config.yaml
train_examples: 78125
embedding_dim: 192
arch: "xception"
learning_rate: 0.0018
precondition_frequency: 32
adamw_lr_other_params: 0.0018
batch_size: 128
lr_schedule: "step"
adamw_weight_decay_other_params: 0
Rows from block 6 of a small audio embedding model, named by matrix and row number. Rows with one number belong to one channel. Each number is 128 + 32 x the weight over its row's rms, rounded and kept within 0 to 255. All counts start at 0. Numbers have three digits each. After the name is the row's rms in percent of the matrix's.
After each channel's rows are labels from the 100 clips, of 14976, where the channel reaches its highest value: "strongest on" is what is common among them; "band" is the frequency band that holds the peak. Only what is clearly more common there than usual is listed. The data: single notes of 20 synthesised instruments. In brackets: how many of the 100.
# convs1: first pointwise conv (model.blocks.6.convs.1.weight, 240x240x1x1), inputs 0-79
# convs3: second pointwise conv (model.blocks.6.convs.3.weight, 240x240x1x1, transposed), outputs 0-79

convs1.25 102:125129168132087113126138106181170148156153123132115122050129128059092143109187094081131104070120166112097151131109133108192068103083152088117089157099138097103138146176080063160159098128113181175144140080118160146101109103134130136111145136
convs3.25 095:149126147127098142148114121060130127109152127188101146123125134112090174125177097144103155127153122140124135115132103112070089134152130095121162167088174128139161113117187105106159128111107107175145150073080100093142177140136150194151136126
strongest on: short note (75); bass guitar-like (37); octave 1 (32)
band: 0 to 250 Hz (55)

convs1.116 099:064141096106125166050150131149086077096138149132120126097111110063112153122086136152141126110196099141140107119058109090100154123163074120101116122074172127168087072151176170111130131125159145126144107163082105095108088090150142147156091106
convs3.116 094:148188130125147124143073181141060125136101067180122109101102150103073130142156162104111110123104158101154122100167118138175131161137113150111160138125126191140055081203112123120185158109183108139114106159138096100119124111086113098136121120
strongest on: short note (79); C (26)
band: 500 to 1000 Hz (46)

convs1.1 106:095142130125129129135130142163190131146138150187085099104144087067129141119175185133094095166154174133143127130142092137115119135126148131090110138161143173105139124130122116150133104143120145143134084123117093122148082155120063182109139124
convs3.1 101:135130110138142132122172126156120082110142084077129103148083079070189171168123117159134116158150105119134145125141208091153112153094097110111122148070154183119184095129125118186053123131090152128136176132152179148164167136130131147148095129
strongest on: short note (73); octave 2 (70); F# (43); note: F#2 (35)
band: 0 to 250 Hz (70)

convs1.40 086:084181096082124099143117133167124182113104112137199121160136137147083119130136105123178143078086175093117169086167102136095177159129111136159130094131147108139123131157128117130143158096227091195083171130144134144157133170165107133128062161
convs3.40 082:137143130154155151115153117176192129095111095134068157129138112159115125173107108141136111136118132156167133100136126073108239163083129121147171125149150136152182159138127185198165170119076194161113126121152075154117117147123140129118142134
strongest on: octave 6 (55); marimba-like (40); sine tone (31)
band: 1000 to 2000 Hz (46)

convs1.238 106:154075151079085120117133133141131132114154099083098107142143138144134119139149098120147116106117123106091139135123170071113141148197053154138180109147088168187094114121192157114130104122131146138165106146115060126084093191151104113059100165
convs3.238 108:108048156117119077108133149144148145149084000175142126139161098145088088103147094148116121125135134160097088117148072127102090134172109114106114118194097155117146115156095104124159134138181079188121123137079162078140113087157152152111131143
strongest on: octave 6 (70); sine tone (40); note: D#6 (39)
band: 1000 to 2000 Hz (55)

convs1.33 130:180147143142132130111082110132158144118146140104108138145119148103105164072112141150111122192139041133149154139130106101083123079146097109112147091149152139132154102139191159125079118115074112100099157190134098157073084086182103149115187182
convs3.33 125:048135098123088134138110130169070159137146200115140105155106111111137115108121152129136133144109154157115124146168142073147111086092146152108128103197133203108157069170140156107161148124162115148114180189152107130148115116143101138198162161
strongest on: short note (68); octave 5 (62); F (54); note: F5 (33)
band: 1000 to 2000 Hz (79)

convs1.50 123:158167115133193105122103084177126118153101124161170131053139125137112151152097126128155166146135160133091124153150127164156112134139186125136164137129145162145186177112130066145100112096128071127082126133176064123171189128077125079072142103
convs3.50 107:210131136135154131139152114146144148125100095075127102103158135135173080104137124127123131144068122153145133091105174083135117080189124148109165146158181023121163077124129149170076160088124157093150125108141147153132150092087119145115162091
strongest on: short note (81); D (40)
band: 250 to 500 Hz (43)

convs1.56 114:157144132088052135077082171124141153112148104135182115095121140143161155106172054143120120104133123080142108124128150158053165151157147140130140094176080140197103115172132091157149111109101155132142176161106060149134127156160111081147124063
convs3.56 110:133185142138125125102127135113225158222161118114089177135158125093154115107114135113123139167094133127133071132136147149081179227090140118125090190111171147095106124119152125124132112149145059141147186120157109133150152093192149183131126090
strongest on: short note (75); octave 3 (54); D# (47); note: D#3 (34)
band: 0 to 250 Hz (71)

convs1.112 075:154061098171193086152092118184089177155167142172089138189117132112115179125255141095079076088183141107128141170113077150157163166145094111128146163074106180128111121150171138140127086130073135101106133078081112145159108158079141091064143109
convs3.112 083:113115154153116116153127140120133145163138135086131126177130103148083197170092129105157144149052149121108146134127131108104122145124099155141116146094137160092149183121167137056102114162117106091130130110127068160099077127142178113149101075
strongest on: short note (72); octave 2 (44)
band: 0 to 250 Hz (41)